A small CTC audio transcriber, trained from scratch.
Training: adamw at rate 0.0019, 17500 steps, batches of 128.
Rows from block 5, named by matrix and row number. Rows with one number belong to one channel. Each number is 200 + 40 x the weight over its row's rms, rounded and kept within 0 to 999. All counts start at 0. After the name is the row's rms in percent of the matrix's.
# filt: filter width-3 conv (model.blocks.5.filt.weight, 128x128x3), inputs 32-63, a 3 kernel for each
# gate: gate width-3 conv (model.blocks.5.gate.weight, 128x128x3), inputs 32-63, a 3 kernel for each
filt.53,095,214,201,201,198,162,167,201,187,173,193,248,267,170,160,173,193,200,215,222,222,216,185,225,206,217,203,198,206,227,214,153,112,144,211,228,240,199,175,178,144,135,180,165,162,175,135,43,66,289,299,298,148,137,158,180,171,172,164,175,185,161,153,159,224,214,215,246,284,268,192,208,183,223,222,243,217,241,238,185,212,192,133,101,117,157,163,180,216,196,205,213,201,203,200,211,213
gate.53,097,136,94,111,183,204,188,171,149,143,187,210,210,195,211,231,180,177,182,175,195,198,205,180,185,151,137,136,202,189,204,81,117,125,209,219,217,169,168,163,168,228,237,212,225,227,164,209,197,190,171,136,176,156,177,218,226,227,197,191,203,202,189,200,176,183,179,340,368,327,141,128,128,117,106,121,210,230,227,204,204,218,151,184,198,210,229,229,211,189,194,178,199,199,178,195,206
filt.54,095,261,240,223,217,230,216,199,168,195,202,231,255,174,155,139,228,249,255,148,138,156,226,193,218,162,137,150,253,281,258,129,154,152,206,250,228,194,189,187,170,122,113,206,208,202,208,199,199,251,279,256,239,223,192,180,177,168,264,239,230,119,128,188,187,184,190,216,236,238,100,79,100,190,219,225,201,213,211,181,149,175,205,213,206,216,210,205,174,158,139,206,225,200,202,236,243
gate.54,098,145,106,121,197,226,225,166,156,158,146,155,161,146,127,117,123,123,130,195,211,218,179,142,173,180,166,184,154,139,175,152,167,154,246,265,230,191,190,191,185,200,166,197,185,189,251,256,237,217,225,200,197,196,197,224,230,233,253,214,223,328,259,225,200,210,227,233,248,259,249,234,191,169,136,127,175,208,241,219,182,211,263,289,270,208,210,217,214,178,168,153,156,147,207,214,208
filt.55,119,256,210,225,236,238,174,218,184,196,118,206,231,224,240,232,201,191,203,166,243,234,151,129,181,268,281,300,228,202,201,232,254,224,196,213,190,279,281,263,196,210,236,204,224,196,190,233,248,230,239,212,333,271,221,186,187,180,181,157,163,225,222,237,178,199,179,219,237,213,177,201,204,164,151,113,92,197,188,148,149,197,230,263,260,198,230,214,260,283,264,218,211,195,238,223,189
gate.55,109,132,171,173,156,157,174,161,167,137,170,123,125,230,213,223,186,197,175,248,209,185,236,202,160,168,198,197,220,185,157,189,187,201,100,126,152,189,211,205,225,224,229,203,187,185,219,183,158,209,202,193,163,205,195,253,225,217,231,222,139,233,200,191,221,216,201,263,251,229,216,198,215,218,203,202,232,170,155,224,196,120,236,173,157,208,176,178,252,252,297,210,214,222,150,169,168
filt.56,103,189,182,95,139,140,261,234,231,107,223,181,236,230,236,245,210,207,202,245,194,247,226,254,99,189,181,181,209,237,220,127,139,217,187,166,210,237,221,237,205,212,238,235,215,247,198,223,245,178,181,240,189,185,197,250,243,236,224,239,88,219,218,193,197,153,181,193,205,230,208,207,238,160,193,187,205,126,221,206,278,120,188,192,212,257,221,249,225,202,210,133,170,217,142,176,267
gate.56,089,121,181,226,154,165,186,156,170,182,273,231,175,241,246,281,188,182,186,192,195,176,197,189,187,168,198,263,212,238,230,265,246,220,204,206,223,139,188,217,166,190,199,210,206,202,215,201,172,209,197,199,119,150,218,173,174,177,219,244,224,219,224,175,191,207,204,254,252,234,259,249,198,258,241,196,204,203,176,251,245,153,268,222,161,184,168,182,163,178,251,238,257,248,204,215,214
filt.57,091,183,188,176,171,140,136,180,175,183,207,225,236,167,145,157,202,201,206,205,220,261,165,195,186,187,204,241,138,167,172,120,110,138,178,163,149,234,233,230,205,194,240,252,240,222,202,168,179,137,127,117,218,189,197,260,234,228,187,193,196,148,146,160,191,215,219,202,256,186,210,246,257,238,261,262,160,169,190,179,180,147,214,194,192,231,189,220,221,210,199,193,171,165,151,161,135
gate.57,092,189,195,219,206,203,206,202,213,216,241,243,215,205,221,185,154,154,156,197,194,208,210,221,236,236,261,276,146,137,159,184,182,166,179,163,169,200,224,230,247,254,237,239,230,206,245,255,253,180,180,218,165,173,195,201,213,209,194,211,223,104,104,120,172,193,191,223,218,259,240,236,215,262,274,272,217,228,233,184,190,199,242,262,240,182,187,178,217,214,200,203,213,215,178,167,159
filt.58,093,181,171,167,153,151,76,186,187,206,166,193,237,185,162,168,228,221,214,222,220,205,172,174,229,186,178,165,147,154,159,220,216,192,217,243,209,175,171,154,220,205,201,181,195,201,217,189,174,205,200,185,211,203,156,192,198,203,190,197,191,134,103,125,228,241,221,193,202,193,212,207,213,91,92,139,167,168,156,181,169,218,180,199,207,188,181,180,219,181,157,201,195,171,160,162,149
gate.58,102,177,169,179,222,263,271,167,142,167,204,203,215,208,212,195,257,254,237,170,182,203,213,204,213,160,152,152,235,245,260,191,213,205,158,170,167,196,188,203,215,230,250,232,234,212,222,241,220,187,182,172,199,183,194,242,248,251,239,206,192,261,250,264,174,145,127,147,182,185,152,145,149,162,149,152,176,165,209,221,217,209,171,192,206,220,246,254,257,269,258,170,183,187,162,164,169
filt.59,120,188,162,162,215,187,177,236,219,208,176,202,211,202,224,214,223,252,259,265,248,240,173,203,180,208,177,167,133,167,134,163,193,204,200,198,168,266,238,237,241,220,212,216,227,238,257,269,233,206,201,194,261,244,285,202,223,237,196,204,263,182,203,205,255,291,324,158,198,188,251,268,262,201,213,171,252,268,260,225,266,261,167,190,167,229,238,256,182,156,157,143,154,133,172,194,187
gate.59,114,146,197,216,240,201,209,121,143,131,223,160,108,234,233,228,172,168,168,209,174,153,170,198,181,202,212,190,181,163,145,253,225,211,228,188,195,140,153,150,229,236,237,188,189,167,246,223,226,207,203,229,211,232,221,198,197,178,260,239,202,189,184,204,166,158,125,191,179,175,250,218,192,221,209,203,221,179,129,172,188,165,188,180,180,214,209,195,306,329,369,222,212,231,178,141,138
filt.60,105,261,232,246,209,238,221,209,178,196,166,154,193,186,216,196,206,222,204,168,142,148,195,180,207,258,229,229,199,187,201,177,213,169,174,205,196,215,199,171,298,291,286,174,173,168,161,166,156,225,267,215,215,203,180,175,169,158,225,203,229,165,184,193,171,174,154,279,314,289,179,200,201,283,362,352,184,153,186,255,207,226,180,207,199,165,159,169,211,211,209,249,283,254,230,268,211
gate.60,091,195,161,163,146,208,197,209,165,171,195,229,251,133,197,201,154,174,180,184,151,157,204,159,218,122,123,128,216,222,216,149,195,163,211,240,197,158,184,167,170,139,105,135,158,169,204,195,171,113,188,201,216,172,170,226,216,212,244,204,215,186,152,163,172,154,165,119,172,194,185,168,165,96,142,171,166,160,178,213,157,196,129,179,186,160,162,178,168,202,192,204,255,236,131,217,223
filt.61,093,222,188,148,115,198,251,222,182,116,213,221,255,228,232,224,194,202,185,243,219,264,242,216,189,298,223,196,166,207,229,111,154,178,146,175,185,235,201,163,188,171,152,234,218,202,115,141,195,137,179,213,215,213,175,199,197,187,193,187,142,217,193,189,199,189,189,165,220,247,177,162,203,131,174,220,177,153,179,238,226,227,141,161,176,217,208,188,283,272,278,116,169,195,119,166,213
gate.61,067,141,141,191,218,223,123,195,188,219,220,244,220,196,175,177,135,129,131,223,210,185,170,113,212,256,243,233,160,170,192,264,311,226,165,196,180,181,196,191,174,210,148,183,198,219,250,224,143,171,186,160,208,205,181,188,201,226,170,196,203,223,161,130,236,250,225,165,177,242,282,233,217,210,210,175,217,251,222,157,112,200,224,241,195,187,187,204,203,191,194,205,237,168,231,258,225
filt.62,106,260,277,246,252,217,262,232,275,211,205,201,194,265,260,221,213,228,199,195,206,178,205,267,211,176,221,152,183,206,202,183,165,191,283,239,283,243,277,235,297,276,250,206,213,181,305,331,363,199,199,229,192,168,152,182,188,144,214,212,157,190,208,223,197,219,161,163,152,173,233,217,214,160,161,186,240,270,228,187,249,208,210,217,229,237,228,206,175,171,192,210,204,248,199,200,256
gate.62,103,154,142,137,188,187,205,176,155,126,219,226,209,131,150,142,196,192,190,273,273,257,213,171,153,189,182,175,246,250,220,181,207,192,131,130,119,238,244,207,215,223,234,229,226,196,200,211,218,187,183,183,221,204,210,241,238,216,151,187,159,135,158,169,205,219,206,216,218,197,217,222,212,208,194,161,231,235,239,212,184,183,139,165,181,236,231,211,232,231,245,186,205,221,187,182,156
filt.63,097,225,230,213,207,188,158,205,208,211,204,196,187,238,257,227,240,247,225,232,182,209,167,178,188,237,254,248,214,200,209,239,240,257,181,217,228,195,207,205,155,164,170,190,198,203,224,204,212,184,168,161,210,223,203,214,213,217,165,184,184,239,243,242,216,217,215,203,211,175,200,185,201,150,122,124,135,120,113,227,210,245,162,174,192,204,206,207,186,209,202,163,159,150,239,233,232
gate.63,096,202,170,172,189,183,169,201,168,167,194,212,208,128,145,159,206,217,232,274,264,237,171,182,177,252,233,220,189,190,153,190,205,201,167,168,161,226,209,212,174,139,117,227,229,217,183,158,154,165,162,174,253,229,234,217,213,207,145,126,155,210,263,254,232,229,227,165,142,159,207,226,212,164,179,149,243,218,225,201,201,193,173,176,165,185,189,189,222,212,225,128,158,172,177,185,174
filt.64,101,188,208,225,137,172,214,234,198,168,198,128,90,180,205,206,142,152,148,182,209,183,293,255,137,187,210,233,252,240,167,199,212,256,190,186,219,216,249,234,172,179,198,190,190,188,170,199,226,165,181,209,105,147,208,201,186,173,195,176,165,239,209,153,196,210,217,208,201,170,179,182,161,189,174,128,243,227,188,296,269,111,181,164,141,185,169,176,157,186,234,231,249,281,208,213,224
gate.64,120,173,178,201,202,215,138,176,166,189,196,166,160,252,251,222,230,223,216,251,239,235,153,156,273,223,218,214,200,210,261,240,243,174,197,205,182,275,266,228,218,200,176,242,202,183,189,174,183,198,232,206,192,203,160,248,240,232,157,148,166,187,172,193,240,182,162,194,200,200,188,177,205,153,158,186,241,240,174,176,182,330,213,207,182,280,264,212,228,287,245,199,238,183,233,256,214
filt.65,093,112,148,171,137,101,131,177,215,196,204,191,157,210,170,174,179,167,156,249,263,209,195,224,224,209,242,209,175,144,134,207,186,178,256,198,231,233,221,196,181,232,207,224,208,182,241,245,203,182,120,136,181,179,202,214,226,225,162,203,216,192,181,193,226,265,207,222,184,197,224,234,228,168,141,141,162,175,133,203,233,204,184,186,170,214,203,190,213,178,223,212,162,186,189,159,171
gate.65,083,199,173,180,193,231,238,208,194,212,140,149,173,161,150,137,124,152,151,223,197,242,178,149,184,142,111,167,121,118,179,182,209,201,171,218,177,196,206,212,227,252,188,166,190,213,185,157,129,152,174,203,203,232,233,179,194,217,177,142,161,213,214,245,209,204,218,199,205,220,227,189,196,81,64,81,209,250,313,187,160,194,141,187,212,96,130,183,201,184,178,224,249,210,202,234,246
filt.66,095,244,265,261,236,232,238,237,247,236,184,162,170,218,208,194,247,261,263,183,163,169,196,209,220,225,225,201,247,256,278,222,227,211,209,212,204,194,192,175,274,266,209,158,159,143,219,201,177,173,162,191,175,211,250,179,186,178,181,183,212,196,206,204,201,205,203,145,150,180,194,201,204,181,183,214,234,218,207,190,197,221,167,146,125,171,172,157,162,172,176,246,251,231,184,192,195
gate.66,094,147,130,172,214,233,229,179,184,202,225,242,228,162,186,188,161,178,179,174,185,183,200,203,224,162,173,218,183,196,189,134,152,120,216,207,218,125,173,198,141,150,153,188,224,227,223,244,234,162,174,184,188,205,215,213,234,231,245,253,217,198,162,135,171,187,194,225,263,271,235,244,193,233,248,230,228,232,212,182,183,168,144,166,168,192,203,205,227,199,208,250,239,226,152,175,173
filt.67,082,154,145,171,232,250,225,162,168,175,233,246,234,162,187,241,191,207,206,214,211,202,179,170,213,175,180,207,276,283,267,180,183,176,89,77,101,158,184,204,252,242,208,192,191,203,140,124,159,238,252,254,251,266,241,205,210,213,199,201,222,195,191,191,213,204,183,193,196,215,177,175,158,127,115,125,209,213,177,184,178,198,156,146,146,178,182,187,222,211,254,190,210,207,149,172,182
gate.67,096,184,172,187,200,224,203,188,163,176,194,187,178,176,169,184,218,210,204,195,208,207,197,173,199,156,152,184,218,209,198,243,268,255,176,198,178,199,189,193,123,149,154,191,182,193,245,279,274,182,184,147,192,183,181,232,232,237,179,155,142,153,118,135,216,195,202,216,178,147,162,178,196,178,198,198,159,182,180,232,209,222,154,178,186,220,223,237,199,193,218,184,201,188,235,239,215
filt.68,103,201,209,217,200,193,208,176,170,182,210,202,193,130,113,148,198,200,211,211,186,191,203,198,187,215,192,210,256,224,239,200,187,177,195,183,163,169,149,173,191,163,162,185,169,194,242,199,201,287,317,304,215,224,225,226,222,223,196,207,171,247,217,201,195,179,163,217,236,218,183,149,122,274,276,267,203,170,150,200,179,154,277,267,233,236,241,242,191,202,210,153,147,131,298,297,277
gate.68,115,156,132,148,152,186,175,176,186,181,282,287,276,174,165,169,236,226,221,253,261,234,216,185,219,177,158,151,172,187,197,175,183,172,123,137,150,204,220,209,262,281,249,225,225,225,191,215,207,171,192,204,249,270,230,248,249,243,143,157,134,256,280,275,205,216,203,258,257,253,197,217,197,223,236,231,208,247,243,228,215,223,234,253,270,265,252,247,218,207,214,153,167,167,211,223,236
filt.69,097,192,219,199,238,238,218,193,237,186,224,183,168,212,225,250,225,212,215,193,220,213,201,202,172,165,215,212,281,262,244,214,207,227,132,102,135,213,223,209,117,124,111,200,199,191,44,54,91,205,205,230,176,187,194,193,193,179,187,194,184,148,132,150,184,166,157,241,196,214,204,211,222,242,244,232,226,226,190,170,192,197,177,165,188,211,223,217,219,253,295,181,153,179,161,139,136
gate.69,110,182,182,179,176,165,159,194,193,199,178,187,180,268,267,249,255,254,251,190,222,233,213,223,217,196,225,245,215,208,192,208,201,197,159,152,145,250,244,243,42,54,106,242,230,221,122,101,127,200,181,178,162,149,152,241,237,239,183,171,162,204,192,183,171,192,229,277,284,271,188,217,209,174,142,144,123,159,177,204,203,197,210,203,192,241,249,255,272,252,240,202,187,173,241,238,226